{"crop_scale_min": 0.4, "color_jitter": 0.4, "arch": "preact_resnet", "avg_pool_shortcut": false, "init": "trunc_normal_002", "optimizer": "soap", "beta2": 0.999, "lr": 0.0034, "merge_dims": false, "adamw_lr_other_params": 0.00078, "batch_size": 128, "warmup_steps": 300}
Rows from block 9, named by matrix and row number. Rows with one number belong to one channel. Each number is 500 + 40 x the weight over its row's rms, rounded and kept within 0 to 999. All counts start at 0. Numbers have three digits each. After the name is the row's rms in percent of the matrix's.
# convs0: first 3x3 conv (model.blocks.9.convs.0.weight, 192x192x3x3), inputs 168-181, a 3x3 kernel for each
# convs1: second 3x3 conv (model.blocks.9.convs.1.weight, 192x192x3x3, transposed), outputs 168-181, a 3x3 kernel for each
convs0.53 088:490475471522497468503474538500472563446454475385438515474463526487441505463576508510557495518527503472507496517448464494502528519490530521517545485471450470404466512514480485517480528517539482496498488506533460450492518535493561565463526462459433443505521603617540501469464447436521484469480448465523534494481475470512535467541491470426535382546559576522520513509465436482492603
convs0.54 081:569463480490458461482519484413469495530482519485451463409531479455496489468457457527519505537519544524553526537556449535496499583475452556458482545540452488560530439470507433488463497408447465490484448478534440481457479470509481508509465572561435514516537487522504469471527485468525547499457494464432580489546620554395519519484505627522518614550513507542505554516561505487491404
convs0.55 095:427442493450461472474522595498584526518601516465501427501585495477504475481574433499499506447437497468556524436437471432458476455520512501519456506470448592501495499535556448524501477544503605572564503464547457507515477458483478553517516524404442430440441478441473524576525536496548482449425458509438475490440518428550536563455500449494486484504487442503478473520441455492482486
convs0.56 104:507499526537473454515503491462487572484510603526555434486594543423436513539463513464469514507510509437537526479478498455501481570501477524462505444553510473450445499465465508500488496480467520437441494573527453522535482572537446410535467469527562529479459540506491525539450518513450481582572501450541482495478464447492452525510497571468493469557524514483477513513469464470483524
convs0.57 091:478472480522500537521508484471468548506468504487508547467501541502450500466466530521489483532498483528497541487577531512524538500501539506535513501525572503478520510541469491536518485486489547543564474515528497522488459435421571500475504531446495514528491489510554526523543513456468521491473468503445470485482493529529452528464506441524540581488425502459403460515520576541537599
convs0.58 088:492454533403507461531509524534555483532459578495435472534517554496519557569548511467483505488565568507522473469469454500458513494481521518544508494501481527456513487535558508495525430496493468567453591530518493455544499488512522412457459459504504592496484495531530493569527526528523414432482426470514503443490581485464515484570482483471552544473560520542549501492496474488551519
convs0.59 111:548455456491504530497500484528578477580456491555440527547490458522542488598515492505414483538471538482467463502472479471492512492527514499498509493486455504475486508445488488462472477458456466466505520508476458523470470488474508511494505465450439504495528518612494485509555503485491464474499520497430547464515546491491496510498421523488508550507471542536558499527450472474441526
convs0.60 106:564397487437489457407527504503505529499469485488430485501471545534474438447451456473497498501549491509470536468463544475523445513523546537501457478580534610454557465456504503448530535469491479474542561487498474508478504488465540541492568443490525521450448512459480498515494533497527470466492534532420483484404543464537411598532494495398527509457517426521438474462488546448495571
convs0.61 098:483448479515484555537501498430477467474526479468555502496537524496447514463510531428496428488507492481520504485505489472505477518533472552455511521448554503507518519436539485444432451467480481538556513512454477545372507471501477569448504518530622546497521464508479534522480514415514500508510483537442528507454521513503487450530536495520528482501479470527487500475445505512545495
convs0.62 083:477527444498527611485480508441506544471533561465580478475491423452551472487483453495465504492497612449462517523479545556506513464485455513517560489495481382503503467444494518445513543567504430495430464494485560536462496495558495444530544534381444542496536543499444538507546506537555474392499473474486482431468485496498475506516538469492557553459455504570565534471487535563483505
convs0.63 103:491478544545494453650561463540548475548546464451617629532470467594477451513537486445487555488452522525507481476448572523497534525543491522544488498502478530535484514513507549468550459512509519578469553534545436446533549563411380520566505494468497450511455499475500486533438549508463520549504521498462544459478564558518412493470437505508508529453495502470478490515498510505462569
convs0.64 104:503503589551540488562477400544523493484522537501493519432429521485416477499448497494477479472467586485550583461506541478498441544444504369449517488492445529514487482521526481534522528563517455451553493456540567531598420467490469452520556571541506485469495476386492461513469470477439413522448555542497476524524509428545469559429528550475500501464508599496523454533487486398461545
convs0.65 090:496461478495465500483468438449485477465557584500531515526529482497514482477504496535468491484506542496515542552485507541520536567576503556567521499496510470460450486429465492505523526430437489440455518539513529491541511481507499492496476446520435532464576518488495414549555516412512611516484530460448548510497522586472467485478524467464529472476482447528511503554518498512480551
convs0.66 122:514540473495505495488512461481493501521526470526539488485508525486525510470553520462527528525537451491475504495523461504507492482531522553455540525505523523450552444558477506513505495539483478477514521472503436480425501441467517469472454487426466609433508472537498563462516462528544522518476465493515449567548507475490474545505466479491478495475467486444463527496498533523503504
convs0.67 095:486500567469522389493490499501446527577431489479499455473467490460532468482511442496484513525519487429526525490482502523456484553513480494451505441467518482575501486517512550532472502458440578560435499469565423509458469553449453480567495498465463478490544529408454514503541474534512504465467469467477507530514446500478544550518589505545460511516416508575481536528527507496491469
convs0.68 089:543497509535524468520495425554489561522495520498561459441535532456562544469516496493446490519544464535503493498536524464454439427502479466493478489496530496527429491489459545479507501494510502522464537498507514533479449551521501591528512527468446502449482514576509541473497514540503449511548530539534439533537478531507491519519445507460540460485451475475418389523486496502494495
convs0.69 082:483410490490450533537431506484435479516514481460494481452526516466456508510466566470504540551527613503564490487501476525517420493492450469477599502527525494537528477479518518498536507498543516466546507472509466515510544495493564516495514505563464540532477452477493501550545599385593512456541554463522492484470468504494455491562423497438472549408481513483529482471517485428496490
convs0.70 102:555511482560498512529468561493488470509497483473435444521475429561449476528543473506519462523516544544465531457478517454542537468470519514474464546502458509501548500471446445527470526540526473507434493516509553520557463509510554510498556556491557509467559464430594494465493571490506447498468531520589521530577469485507475470516479533457516512516513513512518488500501451490514489
convs0.71 099:424506449512525555527413480438465468478482536488420443484488520470575497547493554473491482452476494536476457479467471505488454474455451524515441514483496507518546500516484524506555522471498511505501520431531499567619472542521563499479447482523410427490538533529538519520472515503455454402476506527489504517458539486479450504470488519495545485609466491537527431490516545485500530
convs0.72 093:418497468563486486438492533417497514479504479538498461506558470518478496489512495500504535549422559524510478508493508495618539556477465547490491475419541451557513475498497515494535484416490525470553484525507541436488441476419471444536490493476474512441481492529485519455545540520538429505466461513558557555509511495559454486526494567544495500490515404460558438528444523525457504
convs0.73 110:494488460542499470504509451434537494449543585599500506552563450500510497458499542505552511471545490510431525570554503550533479496479495487464507479517438475619570494526504488445482472487503471459481545485482524578484556487480426467549447556520503499481615539463501449469551503508433543541468483540472452520570480530502492524512504542510511481520522491460475471484464503531517486
convs0.74 100:584490395555484500550453415565512561552460578460513536518564447488507533546436498527491431531493528451537562482470454520533507522487473502571467475585481537496474448494428501558586475547482458545482482440496455468535547483496486471523491541528435443536516493473509514568481526464467514456516503499510547465520512540488536456463497471483446546495433491510515518529508428536550460
convs0.75 114:505533491531434570550393505489521510454520536425477460506525558505461502474529509556448559481551488491482529541494439431497488504485541471519560471464513513449489535516489540573471464575539505528542467473497454496471439513490515448560555403466530502500466433554525426495583496491540513522530463546509480469506501473549511498500561422470541442437528560496530518513477473479555509
convs0.76 096:484486514512428513472515509511449430428495629552482559477533544511492498493544565456505486543471510490500459455464489526562503508479514526541547492525466485466449468571489476461494536472481513514502447474523479535487429479498431536512469499483465454555468535492463486556450414491517538460580557533537541482514471483479441462476518505519536511411474472473440513490415481464534522
convs0.77 093:478511507525505510531504569517552468545455403487495493553572481507512470471577489560495506453514484485469468487434530510485529483517489525518447509445440546533502500489449498545518513564519551507502525425519521559502495490481504496425480443481430455495474480556480553473465474533566432472498506540545468492484497598476492530471528518520475451461468467470475543467479470464505459
convs0.78 086:468536538521461524526480513513455541514431499566531488418493413512485503433493460571518594513540562474466475440495464492498507496512514531458527535492459512454476530487446525544481435474495469551483485589423447469438504562467511545408455499459571516481493443503389541470504537453499530471516520485531482473463505439562494470542485493535490495484517529499487513482451513454463485
convs0.79 094:503504533491524448535440444576445420512537517486506586481539569533536518477501482445536486520416485510575497475477497490491474453458527551493460485519530512527443518486521442452451470446473480489515501470509493546531551518501536519495485515502415504475470493535558537486578539478551522479417436578486513471492491430432525474530492505517495555520491484460473474485476460575569499
convs0.80 103:547458412529524417541515517498512485518478442492470500488509506471447436510472485440489406489502547495495526495477548526498536526528502478485451524450554518475561459474497543479512479539529524533541547481488479542497520529448509512489478523438461531489492517549450496461494481430497468473498490525462542642495482533452414439446487565541452455539546572454473496535533429547507484
convs0.81 100:495451470515464536508402433516519520539488501532582489510460515523501462508507530487490485518577585524455486453514545496496512500523493422503483536498456573518522464546505530529545486492477513512449526551543449493457564522475482477601495524494464495555596492628456502497463539506534469490503476554580497558458531497507495490460498579532556536573564518481547461467511550554519521
convs0.82 091:517463479500489482478437476529526507468596571467488459463498499478474469455530421415493454514494534518477492478469495522502476519549522519536501541448496452470509405505530413453468516523431456542494499507427531446412437491492423443422440555545521407479532409479473447598530510559408495468490485488443513525504548433501505454484515524472505506427568502414542517511506466497587528
convs0.83 102:379506559563498471612485508429499596525465473594479431577512482554613457512570551494475535467501453488559530528506475524509518494528466500591501518590496499520441474505532453488497550541453455447465445517533528490452541517547462487553543539517468476518515561479509564524512535487438490523477513469468453494473538517502380518466463489501555488461462509441465557541433530485465561
convs0.84 095:458488533405501468454524489508481552502494468533437496521546479488607469465554469472468511451471512425527457465519514483422401506439482518507526500509512521449556568558488548544436447552502514519488459524510560533530489572516534532553532586495452460399536456445473512538532501431478537511540529539502492438477505519505458507482524426494515435506488455507493445466536485472480471
convs0.85 093:443575556422483593399502530503445469549550563523486486494559448492527461493499482482503535531491488529485536494504386513501418489442449479502520469529496445495487500499534521497438490463501533456547502490487501453501496537527516455520529495540527547431508532511518522487582503486525489511485420508518477458491461504467467505508463475492494465446540471418483451509465522517500511
convs0.86 102:567451566501539496508454558498478456409435496472415506558517455491483487495426469535463432515464568573504439465484560516461534512462480537470523512501475497511459541527458509512446470533519500465543496504463510506546482552517536526551480476500528550543498468538474476480409456462452507489471592538485503512536510504500486534568483484531471399501487478476516465437513493502464550
convs0.87 097:441577526454480533526518392482528573550445444532435549507526503537536427509526489467451503504566493503537472525485455460508541458524530529531505447560480481560419536404496499456477538456505417512521476500469500424467458501545470497552492486401536537485514557443498493426528498535520473517563527510446433508489501563547512513522440469470520482499462519591463481452533498513544490
convs0.88 118:488492502472494476543470480466471563527500547514496468478552487483521531565479512497594559532527548492499482464470519501430528473477511486525471504533488508432473512468536494525439502478460521474492488504529469468491454500516543499459459476500406445545537552531514515489544538495460494472474500488479504442539493548484479541498517497458511497497441527458544574512467498435543477
convs0.89 114:468429476480517477558468480563540537499493486430533576390521513586577494477517444501493541533496478526504455533489575466530477541447446449515422561497481544513474584445538463527496524476539483473470461508451495515482473499467524540443455507437510475550496459608544565533537472505531548448536478544509485505506551545517410574474536544507516515490532462484514486460505505423468472
convs0.90 101:493525511523515457536539506545498497469436494511456498510464501443439490474563442514518440476478476516527507538469507517528555530508521473519467491503528515505481492543479482500476493580519493418473506589474530507527512501529524492490497512489448526477542469455500493509494538445490518522503504529463551545504481471471556521499524486474477505529530497511483524501489464489456523
convs0.91 099:531471495552460533582461562490553472554464519481528480524507562490580546533451498480461493511499458461477485466442478521535512455507482522562540503471527572425491428547519511551562499526504475458526483568524509453491520496483495491482481424567562565522476425482434508565530490456483476491506530492585436486472483479509476467555481452529509513462432434479505509483484502625460418
convs0.92 094:487548558449551550484459599475513521548558443511562483494458531464517510474498511533471486500448464494522418500538477542486477530475549554523447576511503489538507533492514505481468453525533399526438540496454471538564422504504467543568485456548465510518537486507528492478536432465495481504493467555490503599485501500523497472507500446471385469457543431560458541492467426501484440
convs0.93 126:542492396477556605475452536518552476456555503456546476463429518508454457560532483474471530509516468483535470526474470504541477481560520523455500556470469523513494515441526528482468527521488490553516427361505540448501507459555559588362534447488472503485504534470530457523492463530440397446524438487458495479459548519461501472465411501500528472485482506500485520553505490505519449
convs0.94 093:485554418472566502503524462488510522487497501522551557539513461563548492501606466437430491461505521434463466585443482505503477417466500500472508547489485527494579515500540495522573492507524495522513533602551506522561577531582439546528457444454491493462516580449524547426475511585431468520507488509467474540553542555524435510496527398439485479511493458537428503487512490530541464
convs0.95 096:518369517553548537508501602528483551510440508483536492408447546456484557458474529457469561556437508491568499487495482494471492531509443483423510413517479515546510469482484466495493552498510485581529442516602411469560439475400449523454397477450582507479502516474474498517469506498516456437480445511514563483480491454532428483482470506559487533501510384538522527517479487497583513
convs0.96 087:533456452459449464540510447393560470464596610555558569484487510479532489464476479528539504522514471430427521483483496461479533469488455474474445499545505453515549543517477518530476474447452517553516546543475444498449457474530571515516459457510492445478455463529613531553518563471457505564481483492512527511475472429489512493516531521409471467468484469442569585474563535499508457
convs0.97 100:526448507534472436562472478494507475463521515476533437466518508531453482547398517466523446533551512508558542438534540436500463547462477512572551508548542460411524459503549518543521473467472502447586491469447472498382568492566512548455548494493467490399437417477485503467499492520512562526489459490589474469498577433516519465483545462436514529485469527523507444496456405470516416
convs0.98 095:561552505430495424553498468497464504574605502514512490537550527470491511464506457416557486544488472547487514515524461478490588499486506514525470508575484524489481517520439505506502482474451556543491491502491489573537429494465537576575520523555453453501460578514503495529503477497453511551535548519443529482522478526481490536499482516531448502486500460527481429454448428465530542
convs0.99 103:575497487515529470523492507557488479500495543558484482538543471502454472489540432463517490492490535481494511541544510540493575477499526434559487558414485517513456522525497505541472506495465513501528532492505531425445490482560453508554499519487577447488557516529553460496494489491517452533465472517464481502538461474498472477540505440514458436459463474474506491469524501565517529
convs0.100 083:470454560511528548477599527519467501411401549506561505502511443495534519501492470506535502507550461558517472489510483519515485470480514538553523506551505435419463499547546480562511536522500452483515525491442482509467466470488456492491520497520482538461584538540506490488549489549494558535511455471545547565509483455496500518551504588544559561535488551487499500535515510580488505
convs0.101 092:547503531563489461536543423503462560527495494561526507523573488407473520498449469562544494440437483457456518518532470509507512476452415495507495487460522474468499481515571560474547527494457481490499442544491451446525549579505508509530490530599520553505508483487542534549495500463519494582513520517477540435489554507503506554527405446548562531466497493504561521510481503519498564
convs0.102 112:485481407487444499424384419495534509533484449479472466532433495481461517401571483458570425537546472496514460511537533506532507585546469547433525473474559479485521485522540462531481504452498509519493566462517560414452533560501537500437491526518512510490505463483573532468497491550496440473493508482436524466415467401506516525413468565527500557498494529477536526487484524479473528
convs0.103 082:496477552442519411461502567500454551490510537488515456494490420482483452525476485439492506504471551472463448519522455539520518569505515506486491400497520505469495505500566524465516478460489471461450532433523509474497546461517520494510485465507502549511435489490477519508439504471502531525493551475491486517552555440560433475501532491492556512457492475421489493510534489501459488
convs0.104 107:508442532552412413488498454539449489460535602471504534439520529542603463511498480507524499501427483540490513512463515469508502472495460428508499554385471529496469468545449471480558470533557533480466492491504477509457521578528568525437546476459478533495546476486496492544507512478478502479513508502535570470611532534531458465471519529465541514485397449437511452496519519511513593
convs0.105 107:556479447472498520482512429509558430384451469424543407534502474529398481482480456491489502526538515535483444507518474490591472498480517557503399433529523499448471533554385498476478500465466409502463506450466462435568514448511427461491450536495496501486500527560489466503494413574459502505493556550441512548480500585523483446497508510559544465513458488454504517550510523523530493
convs1.53 092:460464607505458470483470465538418454488498474435516466523535497411547582490545532459507508468500445448549472548575503451506556506552504541521554550551521416493484499460430467478542533449593459446566492444544448531554517494533465447407466494487535505447461408458477535476497485483530490460522523484474458462446472500489572570473502479600450506467515487449532513504545518449484520
convs1.54 084:468497468528524413495521540529497472510472497508538546543591535483603509531484508476499501517555556514532424584558549495534495535497543459505503434539547533519482472484468441429471469456467536438497542483494472506507468469519506522485533574540510475533475515511468457492522556483474504478542534425520524502498504488496532481467524479482457479454452485518442524479503511428497463
convs1.55 103:454579601507551520434440455459422484505494468445482488554493555542528549511474510544486524465466486495420488583490526430485494448469480557572492519525503536493475479467510503498528532466528471417521487443487469490536554442446476535528505528577441457517489518526487511485541517490501456482495505550477481500534443534452455475520526548500454485543452463543547572471510502446506467
convs1.56 100:442568574467470441469466512509519524436401555542479497491525449441480502471457537499535519478508476556570525512530493408377451446500484489544557519489491507477538472510497524528516467506519455423519477425420512525510523446498543537453404498526544530580475507519458440473520551499470504481505463540511511454527413399469447486448524559549557509498487473469461522544453558494476543
convs1.57 098:561507463513546436485516473445369448480498441493499538510478521522521499502497548508480435510530464461460450521453428569546465557581603504438493441533530568502479542484573498436567471515470594458531516544528463451486488556553524514513488498536453473496519572549465489457525522576483504471467438452502570475429476460480485465474496493472516475517397475381492502535506449555607536
convs1.58 091:551569391465488472485446457603485502506496590562549526507559472539539447541509453528575547434427496425537492486503482492527511440550489481490533563542516442492452480526503455528463493422524496492542502474406455444507538485484471402488545474461582528570473606537430454493521516497495489469485423468574564560505548501538562475482471464507540503487515493495504518509560475560427508
convs1.59 111:438487473408513563496584463536563428539457512474517487528459449526505495485471511532513488536512469452590502475523494478480472479509417502493511505424554491597479505490509516569521482559562482449527508509534503509500521464510555422488519484516476535490521456524480538556537510415468467520503465476452481470496423467572466448558532545579514554454545498439593522537467490454554524
convs1.60 102:447542536543524544541508484409545488547428508463539584490518482503473478457553541551527452539483557502512523501467541548495543447493511541473440468460515534487470482515457490527529459462484547499507529550493481488558491512476497454542544467513489514556437499501559504513471524447566515437472439487539536521506501579489541483505408560421569477483456459500489514540457482443469519
convs1.61 096:506530514543446524574539487524446539480445494526519529430546564545506533547526456497525511473491576496554517529540497549515540525528482511460499471531503518574486484557467514547505465559532508469504516503473461459536481483492549479552504514459506438471616523446575489435465475502481462501459522539542494459512487493510498589502538467554479477563471478542440517525493509429450480
convs1.62 085:506531548441496479425500461525497447452565541484472457509506500553480518532522507539544550432525516468577491509450525557481503534598544486448511513454500496474539484510530421477483446451487502505419513480501558535498543495424512522557406428496491514530622592562477562481515507534568516492482530532498541535497422520492469511528453501478551537461443518504524472529479494507458487
convs1.63 104:516574487465526556446458527516540499575547500539554480528480520501497541495578498446479474428503456551536463545450434492539477583476480487498527506466485514508518499472499501478516459547509547467557479458494555529507499498549470510497534564499468492475463503489529489448474486502549550498566517500539520498560526478570534536464493492481502508476590496464546437488547462495512570
convs1.64 107:435578388558490439538468621536481537540501447437483481489451492536569528461520488528489496446521485495529485489508553518510458468486516531468485497528458481497557548420487475492499475521508499535446522588531536510509450469512473581573519575495418534576532477406447454497547445493502491473504534506482497510544493510410502491495508498485477554438431598501435502447468550446516569
convs1.65 086:449524487461470465478528520470465466442511513536565579518535575533430483451506563408444436492472474531491454520559558543499542522546535539486550517465498490484417488490493480456528448474428547488487498521580428506461477553526502543541515547539448637546520489418524544510458544491467466507472452454521492484480502602528486587476426458549486560551519502495580532510530511465505475
convs1.66 118:509514411535541438548479432474473511558503479501477495475558492492558491496513498510497559565448501486458476481504432443543520502508485485516501508535511495477520526473524520521492534475511573514428525535397594562421486471491496539524517544536427554522423572507420644556465526495483473517516466545467489458463515468456540486449505498463474448475422445493479501480495507486509455
convs1.67 095:545490467521545478507465517507473483549539433499498490533508501470505496496514550452468548486537460491466573561497441573554506457493487551479483473576574448543421533454528564518540515476432506498541459505491493504530601453428518458470532528596434511508547533455476545522512592518519475528556481424514453504452479513526468468470539467566494363485465490497481521472515500469575475
convs1.68 092:577472487530530553435453535514561456506462386481460512513498479473420519512440471396464504519451435478430442508552517475474535514462490505445522448450462512489433429452522496508409559562572546505478482530542526459478546480476523534630441462491526539457434488541582600523508554454498535532497511464515476498435445429526499499476471525551395470533583413506610474498485516541531456
convs1.69 081:526562506492473445466463530444527541568503485488548447523575507498481510504471516555523571455503506526525589490548583521463453508511492468513525489545517431521553448416507485521525466475492531501433461546441538511474428468491467526509532507508510500502598530514531478523539542514494498523528501509471526452533561570513553436455456573434528601450533493549438500512495529515441454
convs1.70 106:398572467455587509529421474524516391493514438527464549527539519462494505515506505489465447463512499558550518511487485495495502460503501463497485503434598492455533475479509535489504450553527456480480462471485554459485508484438501501445488441497556493491537518446532541512557478583516483493502500532514458467520535495520497483478489494501524558481542473553500562520467450585497542
convs1.71 098:493465460549494475530525504462523554592582521497564543464531513536483570522516516499571530497510481545521479480504531470533469405418467516521572511513471563494459513502481494485476505468478457516522492490505454439530524503492444529501521502486476435456554508494518574596474488455495474482468500464460567516521434483473516544521496470492547492476607469456492473473499553550540520
convs1.72 095:490516469494459472540453544487493418481593472515498573538462469591483507506458558494504490475491473501512536495489522453450556570529553541542505467554570531474554516542572471445430546441488539602560458470513489489483482449430471469496528468505521468496473493498513433488430539579487509541523522490563530494540485429403468463573445508474458480524486470560511504413537446511475542
convs1.73 112:513498508445498541565532475447433484457474480436456582477517483501499493580504526497535469519500462449512542494461502468464430459506460471481497426519491536495577512540488557482564494468448534469476478441489466513544492589530497534521535425547510506491506415462612482524483505548523403453502514419483401493431452480460481509514586519496514506468491515492473549499463526508516539
convs1.74 099:467483420484438508523505508430485491500507505457456521505504442530474488517463425457483480460479455549482462548505525580493489490443540500515492468479499558461483604489480516458499551501532523531507479447492532504593472480449496499507485482533506528574518545465474555530527492498527495614541526489477494506491422467536445522489503526547506518505516486583505521529547525453491549
convs1.75 111:519587474552503494517532500498584525456541537528498541528534584522521465500534498446566558560476516486518511452550522484501514485484428486521505523471575513508485489503552458478445471462482522511484445542567518457490498490479474517448509536534530513528416488517544481537457461551547493508552468456497496491472463476559514504489531439461542582492403459510457512516479581515513444
convs1.76 094:514498470465483446579554458434516470449503489470452469492457518472475526509528512525453499471505475510478527536508529452551473525588492573496438523490491492447496498478480556511501487537500523502522537524539469463495478472449468460516522484497500527531471431444502522505501480491504445509480550503539544542520522491534552469514481560537488486473533543505511534510536495597550486
convs1.77 094:434520471424473477474470580493522457564527477564517466540489504482535522520473447499435488527584578473581519517509510484488448475517440443486488506520481562457521505469521458505511522454543433437458428539451540498528508470461490484461575554464530493503419446515484547560463481463536508459436492510506514487446460504454492480576487551483471460527443576499506506516526531455573522
convs1.78 088:511524455522529564482571561549509403543541453408486436509433601500465554437559497505485551532456484467425493506500528502471562470453566486537503534520557565535511478468537511513474489489505423496457469506526520488433498455596554527532510544515595428536477572483502486374553478486509540501488461466465570472461478521525524523500508565504491491450462497467501482461497448471451520
convs1.79 087:561479427527538437435507468443509491504464483476444460503516464546455525465517503509496529493564508491495521490523486477458538514494442561503486473498469480465465552543526491451483493511489569426471497535481505495467519432519490495437517416439479468508478497448488550515429560519478527485500559559426492525455501548494477526542525484506470451483490483561490494480516492454499534
convs1.80 104:511498426542523495545516463502490467481448461441510517451507407599512469473504490471475490506545514564551487458490427511552525494483513450503496440438481517511495485477513541576509462465521472511530464460455474502538500446519518503474567473534518513534476467510500560551432487535485489503476523486448511534473496431422481574496484517496517523506457503439452460533488538537476542
convs1.81 097:533515479463466464570533444480464450531483475492491506496507468480567482466577557536470451467472547450564500521507494560492549479584516524491508510484445530475635557452509489473501509471511527502504525471448495457470475448520482553483482524509448492513492515425465569554440505453496507533504530597474459453443393503416510433508424467453474472435558512480509508516543523543489500
convs1.82 095:473454593449487555479492555473470522504461540478554428523524492476498504476481448464468540501500494485486489468495404520539471501430528541586455560515443446496474524535505520588490431530503586529504515477523555502532412533568407559539510467532509451513410503476558498369550563520503544459499529478514478458494468497564528559538472561570458546415491562503490518483529512499442502
convs1.83 105:468528465556443501490400543462502489542535492474543535471569502548483510542540523524480521545510537543559557520474488481516529442469455573539516492514428507423482484514463474461514481411523499461477468522544544489559517492458528479469480558439517507511441495511444506537494497503469444530468502535519534441459516606482555482506492516551438427487550597450470522445517440512468510
convs1.84 099:496524515479486500482497534534500497502559550525523514484500520493422519497499494518460465503454545534529558500509534533521533490453529507484489416536536470391495497506492590520490533548463463541521495504537465507565542483474462539520505526466485439487516452443505415460531564472467560609521502589572504538482448457459491496491506528559468524503541457502454529502480531504548472
convs1.85 097:530501491509476487569421580513545557418418465475516448459493521583517532522504521452509584482513602455500511502495451529478480521459523567474469521432532478509543494496572471518524495545564490433500467445540456417436503521491428533517482570567479520525417483489527429492497511514509520512471462513492452579499439542460537566486469504537494538525512582505471491504490463501496425
convs1.86 102:471535418466508562493487448469631563582463531539420441446491510500538455557467462470470522437490505532482429536542535504515550479540489501480527509485481503518452514479485488532474517539499480501494459523592454494413547491554514546499486478568477539492480520538469443529500477512491543479498484529509508412536535455445448492536573535618487540508577402486543561479482502522432458
convs1.87 092:559403481569522478451500560607465481552472539480515630503538493542505455511492547487493493530412521491514533470493529534537521558471531492441507451478627499554466483585491494546447503481511515469506533505480503462505505537495508444528455470493515473512508477473552474518535453452422500525496458453432519484474536524492522555477448498548502445534483467523501509474504566453500400
convs1.88 113:495562460495472467515493512566444444500511561438487491556473432463478496453473578439532472447421523525476442473489455487445487472470540491569492520510454505438476489473527507450414447469512478546532423500509504558517514524455514531487506511495626479522512450540413486535454474538451474476504456475435462429528470486481502552501471594411454519580484475525522537446564509532539570
convs1.89 107:488594395507523559539503549513512497474462580475518433510570470480476454491557509490446507499536459499479538477521465480491455504469500466507451489484492510501496502518441465547500533489529499480518503514533522566451531483558491469462476493560512505485492483496482532537509523458568486492554430518513549527466455488543451403489463500417568554523458512508532523563550473520470530
convs1.90 100:481502432515517487509551439470604542473539480499413495569490516478550530446509490498522436478548555551471510522494569467492521489498453484501511521507424511418523516499515491545544494456451470451548499445525441523480524460518464451568457490500494483500512519490447470579523531510492509497519507547416494534497502505446455523511483533496494544483487479489487507465508505437557485
convs1.91 101:504539465499476496498508447456479571449493454545510493484505516487477539464578502507500471452496526461556561511505531507533469475483516528486511541441480489497482488464509550554448550526505462494547485433504530552541454569492447512475517518461443534475536544514518476504476546490469584524489505503479499471510476549507581445453495601520455494433552463506530492554531554441506530
convs1.92 097:502567451474527426431653427491460498519490509510584546519482490516454502462507487528456464529488480530508563493520531522493477508536503468477517433494457518399490483507478526499434468527474562515503500504484435513553452533556494557464505465563499544493561521508466452507436498490509495523547455475541484480603469490517466455554511456536490457590518450594493468575469529473521499
convs1.93 124:509563528553466613547526465498477498501498518462574527581468490464493546512486506505565501472490498484564494481506515487550527524520498531479435510532429515511505474537498459503514495504426423539433451470461520487471515571523545559492486526497516507486466448542502510517462557506545502497504504459468485530434498541541505510490607533542491548484521490525527543464551469468426552
convs1.94 093:519543508543567557477618529498515512486492382455482536477457491462521572534499558493496493546526555493494457493503553449513541448520515473448509526518425517488504478506468484480489548508512464464465456484441460503485531472507471470500516476513492418457513475461445563477557464527475461568521514531452534543477493546467439508480522561484531545501527511526496541533407408524498569
convs1.95 100:464534570519503653492548547556458556640544474454486494474482527440485574447543567467486501462535452520525542543474562528449535516503492548413492501441497503503555505495501520488568451449479486573534442496483565483477495531497461453484538484486483525525469491555550505459455459568474565527481475536512572493534530499473484433516507541516542475504468497467426509547500469527441593
convs1.96 089:540446608448445509516463462475554506470503505523471523514459442416443466497535485482503486483462520503492510507483527479486537456511470489466535522541490522515455526508514527452502507486465538575553560474527519554599514571494555500435503508537514528469456498464470450464532511505429504530464546492494482470538543562527523536501489482487535516469460501519483525512517523427458532
convs1.97 100:495585458406488496536492493542439433547496524494469544446528484496478496458575551458495440525473549509574564491520459489514539471473524493503515541445635477506450509504456563515546492585532502445548506555438439547487517508448496447428442495509484466486449565476519456504503496486506521543470542535491512457511473556524554496505526526523549541563453556503440504473413442478454568
convs1.98 097:507474443483491540504395446529470446483456459518503527499541592537489554476582520495454444536547461502472586447500518512505491560473527527501471514457511435441482509468460477410481474492510490472524504433503453506433438525464558478414524475444544523482555417458467517506491475506501515536484444483574520491518530530605527461502480497532544457483491553486420523543483481511499545
convs1.99 106:502444523523499483463574430482487466473465524495498522556510457505537433532535448462500537484488474480434559540431563487546452490435516601472444475554403522518555511504454514478563526502463526481498560494394514533419520503473517525478502488459585482449470513507609455473525461543527493488475515540522481517458506375430433501455548498505447562478463519550511419531502560475542477
convs1.100 087:500483455390508481393556572469487509525570530602534523486473486470416530539537510504530483515501507500529527556492510502501439545562477535588560533450540482481407450460516507534568495516517553497514502481470543495552460477463434496515514574423505494526457455438489438457507535457486516560487516516529531472592524508543472497482485530479493545465547465521483462505478486542519443
convs1.101 095:542472507513483441516485512550532489489460528505513463568587558522516547522495494470543574445528466497455450567487542463454483526483543477603485537476473414454502505529512491513451501508522511504472492500549495513575484457541472496508432448453516440580452543482478467449624479529402508511487493508518521490466461524564516507511475534500473505459560512473537463533536507521470482
convs1.102 110:601493431546500456621492475483440426487473446487454482466493496479562466461548502538513488443505521545435551485460435515484506485557479473502533477485516474578519506467510470511556436551478515443512515534514522540545484424525515575508488480422496478428505548536435499493485531452498483474472550483460526494509489501513480484475517426424521522468559534463561512471512512496497490
convs1.103 082:500482523542587452458478487516485595508477502488431477524482480535501514504457500572497483518547481529517528509557445487540487502477445519482537538540569528538523503517520584498481559461523481463506499532455520532515479510509484464467448534378513485522459511539535529511483480531537462504563510487483586534479494482527479459507491481481449562510459543497552498563441524491536540
convs1.104 110:514410496630522371418500518507530470421468477555470450520556508538551445545490516493502501576521604531540535565451486440488490386470509513474490446575494526450474549552443510516494503458455486460498445492523482502456532482530565542460475428521501482528530499406494498483500495501496513472515467553454535498515531417507468469515562574459500439457496544462528489529492423468490587
convs1.105 105:495485436465573466528580483503469509474493525502475489441527468499510467532459494517539503511474520517498523498597480495460511518503464488580506531540566531515467470501507454555547499479478516576556525491558463505550452528497419546539484546452482578477550575548516610431498411497484552488439491527509544549515523469531517461561528434505504481516455441544453515484560537464499451